A small self-supervised audio encoder (BEST-RQ), trained from scratch.
Model: 1.6M parameters, log mel input, arch tdnn, norm batchnorm, activation relu, depths [12], widths [192].
Training: soap at rate 0.0024, 10100 steps.
Data: trained on melodies that start on their tonic, played by one synthesised instrument, 26041 training examples, 148.9 epochs.
Rows from block 5 of a small self-supervised audio encoder (BEST-RQ), named by matrix and row number. Each number is 128 + 24 x the weight over its row's rms, rounded and kept within 0 to 255. All counts start at 0. Numbers have three digits each.
After each channel's rows are labels from the 100 clips, of 14848, where the channel reaches its highest value: "responds to" is what is common among them. Only what is clearly more common there than usual is listed. The data: melodies that start on their tonic, played by one synthesised instrument. In brackets: how many of the 100.
# conv: pointwise conv (model.blocks.5.conv.weight, 192x192x1), inputs 0-47

conv.191:122109099114120158164093202165129127109138139145130134104105143139143123131130126100134175127129112160103083086161128102161143105142108130169125
responds to: pace: slow (74); staccato (51); square lead (37); mains hum (37)

conv.152:129145099125089125120132142075152127143127118112162121113112112127189104161129105141115134125142114105127164123149174141130148132124103151150144
responds to: clipping (25)

conv.17:155134107170127145186105115198114087095119123123135202127150157134109126144097134108110130135128110108139092213161109119132143146116144139102113
responds to: rumble (32); mains hum (31); clipping (26)

conv.32:136112161108124127064121153100187118120117080084145156169165105123122088146124140148146119101168132076117112087098110160165127125139141149123201
responds to: quiet level (62); thin (high-pass) (32)

conv.51:138152136131136129140131098134086114114113156108115104166145085123142128121133143163178128121116145099137186127095117136091148164117133168114137
responds to: clipping (40)

conv.79:117122146131126151097120120120118075130115105136112071113103138183120145146078132124112149141153101106124134128131125180151123116145118130167135
responds to: pace: slow (96); organ-like (26)

conv.170:155109098121168120123123122129165155110114137120140147132122123082169099149120124139118145078123163144113125107165135145147106088155109161154198
responds to: quiet level (68); staccato (54); square lead (25)

conv.62:131135086144095114141088139127159118151126127108119103134119106151090127151114134098122142095125123081119124116125136140123075218109143107156159
responds to: flute-like (29)

conv.119:124092115120081139189115110112115158139145127177141152159120135093114105136106172153116116143113120148172134112108129155127116140098186160084126
responds to: staccato (71); organ-like (30)

conv.113:077028097151162120136109119155145142142109128141118140116119151129149117135149093136151107116114092133120105125118134116149190114156162140086101
responds to: pace: slow (100)

conv.39:106150178142151133090098137120103167087138139138124152159071130103126111120125143120133091128111139087109150132151110140092166118114107095138166
responds to: quiet level (60); staccato (52); square lead (30)

conv.140:084132108164107121150141128107106124146186133114181142147125134172135118084137152090117106115146108142099120105116138113135130140142130131137133
responds to: quiet level (62); staccato (60); trumpet-like (34)

conv.97:095122089093141103100122145117140087141114135178140137104136137180131126074151099154107145121138111072157141149156102125139121124123106104143128
responds to: pace: slow (70); square lead (28)

conv.125:125107148133134138124093142108158148119101094104118103118111164140164125096102122142142182109134136121167106183134111138157133169104123164082144
responds to: clipping (35)

conv.129:126150091123175131113167117124128107167172154106157117156147124117112127194148127117123084086159155136140101148087107115102143145107120148146087
responds to: clipping (25)

conv.83:131154141090086181155120106093144141126170103150137126143139156148123149151130139089127140164129117135095140127171133107139105164159138104115112
responds to: staccato (61); muffled (low-pass) (34)

conv.70:095114117109109134127144164117121088096152109113128111117138130118111136146105127153160075147116116151152133165158139141157147107130108126111140
responds to: staccato (61); square lead (32); organ-like (30)

conv.158:081152134121125124193176121146120138102096131117133142144081149153138076150152147130124123139135157116141060167139125081114151123147122107140171
responds to: staccato (65)

conv.84:157135087246123124123084104148145185132121154129134217118129109087137125106153102121146124123132138116129108126141126122122131129121154126110120
responds to: rumble (36); pink noise (28)

conv.45:130117168118112126156178122107148141145119077103115136153169133132127143113098116140111138154171149197105161118143099094173113116124096107151115
responds to: staccato (55); organ-like (38); square lead (25)

conv.105:175127063099101169139136134062122109129122147119124094101121123161139084107127149145086150114121104138140183127124153110119112098117098127130104
responds to: clipping (63); mains hum (25)

conv.154:105139135108155103140111157138144131131157095180156132129100152147122090133137159137149137177135157075115177112093137165130119174133102139133100
responds to: quiet level (60)

conv.138:174150131119175123110140107154118070095147164136154135136123102100120092097113137111116121128136127131110139108134120167148132134143104152071128
responds to: quiet level (61); square lead (28)

conv.76:110110126139153109109110158164119075158152115116178172133103118164111115127152163137078124145081126097115120116134109148175117136114112102130127
responds to: clipping (51)

conv.137:094148146154143110136148124171183097104130149101116144144131150144195132151117078136171152127134163144102144135109128161095149075175082135137140
responds to: mains hum (32)

conv.60:121124141131159111162093116096123120117136149118126141149111084148154100129113159130122131126100113108155156075114144135153112148161118188104145
responds to: quiet level (63); trumpet-like (33)

conv.164:130154145083151106126130117123110133115120143143131143155122154128107119110100132122115097131079098127162121110113150126170099120102094130117147
responds to: flute-like (60)

conv.54:111107115125118129114184124104103149127101169079119129111158131117119150127136144167130128123138108167137155157121131143120088139127164112106126
responds to: thin (high-pass) (30); trumpet-like (29); saxophone-like (26)

conv.110:065142130156117116153132134123134062113121126155142121117133134122121170152088136127144110116124104137191098129130125124102117130111146129108121
responds to: mains hum (39); clipping (30)

conv.142:167138145143181142135142130128104111115142147107104078160114121119140128136132125130151107106124149140106123224124130098139120094148103141135193
responds to: pace: slow (62)

conv.169:143101188138136133137129105125142152133158123132139135160220179152098126119107099151119158116134103121132112144131106133133148117116131127183119
responds to: pace: slow (100)